From a checkpoint of a small image-text matching model.
Model: 3.5M parameters, 32-pixel images, encoder activation gelu, encoder patch size [2, 2], encoder depths [5, 5, 5], encoder widths [48, 96, 192], fusion encoder width 128, fusion encoder layers 6, fusion encoder norm layernorm, fusion encoder activation relu.
Training: soap at rate 0.0035, 5200 steps.
Rows from block 2 of the fusion encoder of a small image-text matching model, named by matrix and row number. Rows with one number belong to one neuron. Each number is 500 + 25 x the weight over its row's rms, rounded and kept within 0 to 999. All counts start at 0. Numbers have three digits each.
After each neuron's rows are labels from the 100 texts, of 14848, where the neuron reaches its highest value: "tokens" is the input token at the peak. Only what is clearly more common there than usual is listed. The data: procedural textures in two colours, tilted and lit. In brackets: how many of the 100.
# fc1: MLP up (fusion_encoder.blocks.2.mlp.fc1.weight, 512x128), inputs 0-127
# fc2: MLP down (fusion_encoder.blocks.2.mlp.fc2.weight, 128x512, transposed), outputs 0-127

fc1.84:530476515476493466478510490480523512481540511481494522522480539513448468496522486477497503496455484488517484476532530490502496469483509501501486474510493468487502495479551533543505476512497490517527479533492513501501532471453504552490492513494515475480505506476446508514521502497517510520509482545533463515465432516549537499549507512449457493513524577529489488482511504501489542501491
fc2.84:519474513548520519518514479494472493492494479472516508463509452566508510468510506532527526477518466500485501552483463544515505509540482538505509494468519516549492515520491455485491485524503496507509515476513455494542472497493487475549512481486498499535542522485492467531519486447481470489476505496499526478472512485456511512507498513494513511529471444498490553485514440476490460500501
tokens: "<end>" (87)

fc1.6:492512507482496516481476454478520496524474474468507499474527512519481505526528493529458472457508510512487482553490446521504498478573520553513526514514495524483507494498544476446511516531536497493508435499508488516526481504489506495493456502484453515500505480467484490490492564474528498483484545444491498518507487477475518493492476501496490501484465475481496529509496482494518485572510
fc2.6:530505485491537515530530516510460519473552529517495472511506493472511505474504483498521503545462470464498519482459548489498486487458469449532477516457528501532478501513472465524470481474482517454497532557484540513493536526506504528485526467507514489508506496508556523520485422491473475528484482501512518499496501501516505513496496466521534455489520521479522488498479498497498471460488
tokens: "purple" (49); "blue" (45)

fc1.185:548515477522540488508527526467492485533520487502461532464466519472488492461473483463461496521493487508551496475469478509536493509468542522522511538507505507507525494481524477537467462496556513490540527499523526495487468515482490469531500459529519495498501522476474459483522477495510489452505484473501493519536515536528480487481528497458514489435503504507459475511486488514485489468538
fc2.185:489477519486476548486486466507501505494508510556491467501510434485504490535520483495533509419491508532474469498522534502510485467544480490493472475481465503489497469539508558476531511474482506479495491486499489518504501474502513511487501520513512482494496521520498531516508514503480538544500551537479516481481489468469538529509459542508445470540491508485551507534512514470469522500507
tokens: "crosshatched" (10); "wood" (8); "spiral" (7)

fc1.306:510464539502501483529474513521542468491564501484483513475451486527478475485542497462477486518459554458491471475487480520456449480531498511488498513494496507501487490552466451530503499489466500471451503486474495515520454503472514499508474539523505523466488495501502470485526519508485489496493536496533474516504511538527492522496453514461489474497507472502505495458502525487473530471538
fc2.306:485485464509515474456491524468536516495467483518541472497533495497485512542490457518527498478483459500510462525500520484516503517462481562500474443523480505528537503492530532473505531530470467520494473524490511482483488502469517534494535524495485488484542516517526511468475493484511500488494470501490563486493511489504529480502523497487434486535490457492491457492519456547514491504462
tokens: "texture" (22)

fc1.173:488495512483449527544509517543500524457485470484503528550493535469555464519495533503499489444502492480535494482503505522487489508532465453460481494467511485528483524528500526503495504484525534509503511557525519527536502517466494497502520483452484520505450480496499526508455550475490505501493528511493493509467468466512485504457482565527530508534500495476510479487500465502501512487512
fc2.173:516505500474518487504504507502456521572542493463480513518492426515490531512481509466531546480509551518521514520475552503496492483515484471541464492498501513514511449481468463548506524503488493490467502456457456481464521509505491461530487524474515500528521471485465471481520521493484522475481534530529466484534478502494527493496498505509515523467519509506494501505532526483493540520505
tokens: "<end>" (33); "veined" (7)

fc1.460:483491493505507493527479459479557479449553502486466497512481507472522524493501516495475508501537516512490485455527515493501531487482503490487506510508543472520502533513501537486491540487473481509504563525504502497451515456460516469467515514478504474497534455495478524507479517550495510516471458465514521517472421512487492538483473506524473525529494552498511491478524467483480506523508
fc2.460:504438485463499486519525549523523496512507498482476509516558512475469479543495495484535552471480512488486512521500503538468454498493472513502521487510493508499481523500505492486471451474523497506478509529487490528547528507496513504508510523498501472482466532492548490528512501474484506504492448465435526531496455502436511511507515539477513480469514497495467438534510467507487491517512
tokens: "<end>" (63); "a" (23)

fc1.462:487522519531472476501512514482504549462477484503509468484480500499512514538457492517530519459477565515509501460482499497521511469507506503442525503524541480474470501499442516496432503526443522509491503503483506450511522513543492472480521452477479465464486527533485517495489510484529503509491508538502485502484523511508517470494526510497534480496511523520502549514480496533505537473548
fc2.462:484502510463468503511495472477526492456513554508539479512523499526473519468533501488499480549542469505468514512505498487484472500483495536553519460514475506525534485471496486467539494516557478482515472494498514483528446482478494524514501521549479520555481525491496452531505472560503484528511502477525473483515509515508464530526467464510492510501510485475536533482528500467520494492498
tokens: "texture" (18); "a" (17)

fc1.507:502515514483538549477483478488518515472515480462496533520537464506516521484485502480521499440523477494510503497548523484488508452493507502511521485513497477497513491510475528514490445504508518470501450505458479465494523519501494476499493507561541534524515502505465504473504524536500469501511547538541515526458485496520518540467494457504449454511532455510497504504504454519490537502484
fc2.507:529458490508479508521494482507454518572501509535470528466498533515478515553502500527451519535496504498496494509431508543509530519514497451504483488471502538508470535462499509482542540469522479517515505502490474543507524458498508461489512508481487514480512497505483539524500487461505497482502474476452496498476485531473488477468508530489525524474487514446496492492506486528504448526498
tokens: "veined" (7); "woven" (7)

fc1.147:498471478502487491504531522540488511473456509574474467513464481512493504498491477471495548536534480506490539525528510476468472477445504476518520504475504459488480506520509524510477476515507505498512500486479534460447511514495495539483500516463519533516517480474527497512509536535527552531523467531493514483464490464468549498473488466505483498496495481487521487533493531491444506531485
fc2.147:500528518498518503489489517503511497496555491516512514499544530493531464507500514531491486500448519447495463455495493514490497509522524492489449513529500547461519499479516492496522540467508483521516494495530464537518521505476510523504512487530488489489490509526485505522498467473490455503493543441532496499549515590542464485498514469500498478486512509537488464468488485483548458492498
tokens: "texture" (13); "cloudy" (10)

fc1.504:476461505479549494492482509515507532471486481502508453527482467489501518538468492501492516502479480522523535464503530485551455503517472502467500463497523492473499510508504535550472499486468535493517501534487522492519487518484474518504499531496490496502429524461501561526505559511446496490466512476496473473504481439481537494485500542519538504536492500509473491522471493512506490505534
fc2.504:503526481488468551488528479480504511526491507484485534476515484521492528482511497492491508514528533515501488508491531507457537528496531503503487543494518529484512464487483523474506474511529494514495502427493465479455477500500484495472491523543496520518532485490455475495513493487553494500504469510481480522476485552502501548489534457452497515495487510496555503489563505441479561482513
tokens: "texture" (29); "a" (23)

fc1.11:490496481466492483499497510452526522468476491493487542465465515499537484478481459517466511487505494502488500479456489498493533520448483476477500492517496467530484495516497499516439480467458515502492566527506488511514510487534466568495496549552550505481519507494521526538540478492480489493470487521456506512502508475502517496519533549531486509478513497486491478477481493469496478458537
fc2.11:517496553542542530463498495520516491515542502496510493509509520530480493519477488498514440477469518482500462496511491481496506480561534550548511519516520512479527501505485541470505521547514464498495464477489521495462472513500504533537504487471493453530525496486491497457482471540509525464528486487564491519522488545464480495488480483480480475488464479537484489507498535478515517514519
tokens: "texture" (13); "speckled" (12); "bubbly" (9); "brick" (8)

fc1.40:487516480512501505467504481483485507509489526489503526496491496482518520474516490514528549460551502500482491517520513518467519535510506462548498492491449556513489447519498476557505437512500545472494484509515484498536461450509534514508497536504507554473507539490531473510463485488497499511478503475489501490468529534484547528509488527474465482530486472503494477521510484462460465476514
fc2.40:512487547516461499527482536543491519474455494525470489494492497524488473550519494536501473541527454530485526501495491515534509476533510492466506483492510469494495490499502514510521486470478442497552520471489502465498470543489520516525498481484501506540517482477497513441465484500511499544486472538503526549523503490505491486474501474517544503503459509492485524446470450546479510488519
tokens: "veined" (10); "speckled" (10); "brick" (9); "woven" (8)

fc1.479:477537517497498518474500527492508493490518455530522528467456489468497533488535496535511495483445509501500489540503508532493459503466490540553492511470469494526531496521505507533494466488480516522434548465475493548518483488478453494523498458505517469498467521488507460509482488459531542470518529485490465495499512489488504506536510498501466468480508551517551499498495506472504487515525
fc2.479:517488518515491462486453488526478504475531476501513456491503506480501508550496502484504517500472482522516484507466455459487515485501498489487479514498484496490458500536489465495497567493550538487513435555515487491532539518505511562516509478489497484494520522520542487504502514480507492502492514503508468514537458472492488499484517504523528559500526501448491521547504563502461501519473
tokens: "grid" (8)

fc1.355:553472480433542479492520476512510516533461497511474500498522504538486534510486513506502502499487525494541497490468506517447531510490531495481476487513488483498494514490492495449531513521538485514538467535499486524514512488528527510464446486496538544492484523578485475505505501481512524482503493543508532527517500450477516490487481470501481514524505509506516524488487429494496511491556
fc2.355:486516509521464526494511527491500473507546494496493517492480497475533489519468499507507445531529476514486493530462507487538466513527463483508520490493540506499527481507514518527498500439539512512496519464505521496513481460479502492504575516510543442471501438470510533486476470529512514519490510467503471526498486512520502501484537519496498538502493495499477465496526580505458472492474
tokens: "zigzag" (8)

fc1.288:478512502514519532487499485532511508532521457511503468534535521486471500491503496519505497518492515469499521504528519559522471507516501494463522510514478474558500477498494516510530511525527514513494477505503505503505498479522554452448465513494492505516476481490437501503512503528480552474530491500482466479529491431499491544441497483478537540543511484484528459529520496528545491519528
fc2.288:510477487501479499495493504475484463480442536533505496469517470494505472491510484477537534478500498542453485521477489456498523478516494522496498522483475510464458517508502477460491504473483537520505505499481445469512519473501495519527442516480474486481508508518550510480493547475489473503504563512481452515506477521521531511520515546512451492501513506521517545518542525459500544524478
tokens: "crosshatched" (13); "camouflage" (10); "cloudy" (8)

fc1.5:494526527508492508487553513505485494504545507541487520549502501544506534521474478493517521484466502479483491505470531486520511518510500469510477506532492562487507535520495479513489473428505472523484442511489492483518521530516499508513480487532504478462485495536474490466498491507556522514508462449529533518449502473481470496497486473476459473515529476529507541488525487445480491493494
fc2.5:526512509450509451516464488527531478443453459471522486499517501516500502486531524521521468551551465518492498504511520519502509475492522451518517499506501456532493499472500473509526490520498474509513558521503499523510479496536480476506545495465528534538509547452513525529508457508484527454518510517473528493513491512502466529478508521495489531492493486467502450462510510529503514513513
tokens: "grid" (8); "bubbly" (7)

fc1.21:530526492509479473452499466539493539520489493488483502491453506504492510510495528501468519487584467478455512488474473513482483537493502470523499478476502489520472484501530543497533489447567485528492504523510492479480484504495469492474442502496503535484547490495477465458521509458507529486536473519491466475515494538465524462487506503458506499500502513494489499460485515545514513510497
fc2.21:475496492482473524533463523492524457459503496541540503485539525495497505497519485478512493537410520509511499495532494511498493496527484518492493549497480510493520478514480459479505519513437488491511518516475502516508498505508526488511549480468519456524440533525516522501461514530477487507446536496509516529493500437503519535504488490539449496513490506500506522530523494473462518477496
tokens: "veined" (8); "mosaic" (8)

fc1.36:525511500505479514508511443496501483468511499481507487517541484508506533471505500480479479514537513529506524500530503537493498524454480523498503484506548492529496501440500483499562497531510530486499530518482514508513447544505482495470501475517528482510451479455528467454482509483508524522488484496461484447534488481525511476494492488516526482476515530473488495492500505425494502505580
fc2.36:510511514511512510542481538522471501505487513501508525487499452525521478489507497430515500512522493507506538518495489480528537462536533529495499534496484517488504500540474458471475506481507487486482520479499488490480507536507533467505534513503531504521492494551507538560559551520478490492526528524540524545506516547492501512489485483510494554483467441533523509497487509469525509535478
tokens: "purple" (28); "blue" (20)

fc1.307:509491481481489521465478503509498477512469518532503500517523490437519497472521479545477479471498489541539458495495519533541533488506483464507502492484474508506475452558511498516518463483527467502534498474497488461490541502500514477513526513466507542548495504545473522491525513521507495508492488446475561526476512451482460476521480502506478483522502491496514515465508482495435513485509
fc2.307:470493466474511466481522506484497512500511449533468476517525548478466503501486460481466498502475470526535490507506501494504513527512478504508475495529530503502457491507493477516577515498501533513504471458528485509525518471482513513544483453518546516483510514497485492476481531496486508451539485519501487516496489523458521485479490470498460521564504514488514482531528462531506433541502
tokens: "veined" (14); "speckled" (12); "cracked" (11); "bubbly" (11)

fc1.295:506490482485510521497471518483518522493488509452473502539503493518515470499519498508538514486499461490483485468488500553498517484534461451498413500475526539524506481481514477503552459473523527476495496554518444468514513481474501504543532523482517474490454492494543466510478544499488520508496538500478485460492508490478482505500472544534549475514502511482492480475497481499508504477514
fc2.295:521538499492499481520500504525428490522493475495481534502536514497501509478453527511478488541527544533493494532513486511496539526509515513544440477522463505491458489475501514508516531538478494468517541467506488478458477478493513451509466509516499478550518493475444473495512478508461511507457490521536514517489565506514520467484493491465499483480497485524475516498513500501534501534525
tokens: "veined" (12); "bubbly" (12); "furry" (11); "speckled" (11)

fc1.404:499513522546510502490508507518496484479509500518508509523482470518538486507529511489528519519506543526514502533507514502527519455512532513531514472485493517564506508481571508495559483517498492517488497430499526563524491494469474531502527446504509512508488497507562492491459516489503525514533496519444478483524476537508484484510509533527536506457522537508529528513485499506500511498543
fc2.404:468496526450522491510501526516464517470516518523502464508506463484470505484479495460532482481489431497456528482465476473517533491471480470519458518524510460490485497487491452527481521490470502520529505527494515441490506516517517527540536510457464499471541519506478456515521497502492523470516545481499499514546481490491499554515493514507454477473529490480511501492502506522481483517454
tokens: "purple" (12); "white" (10)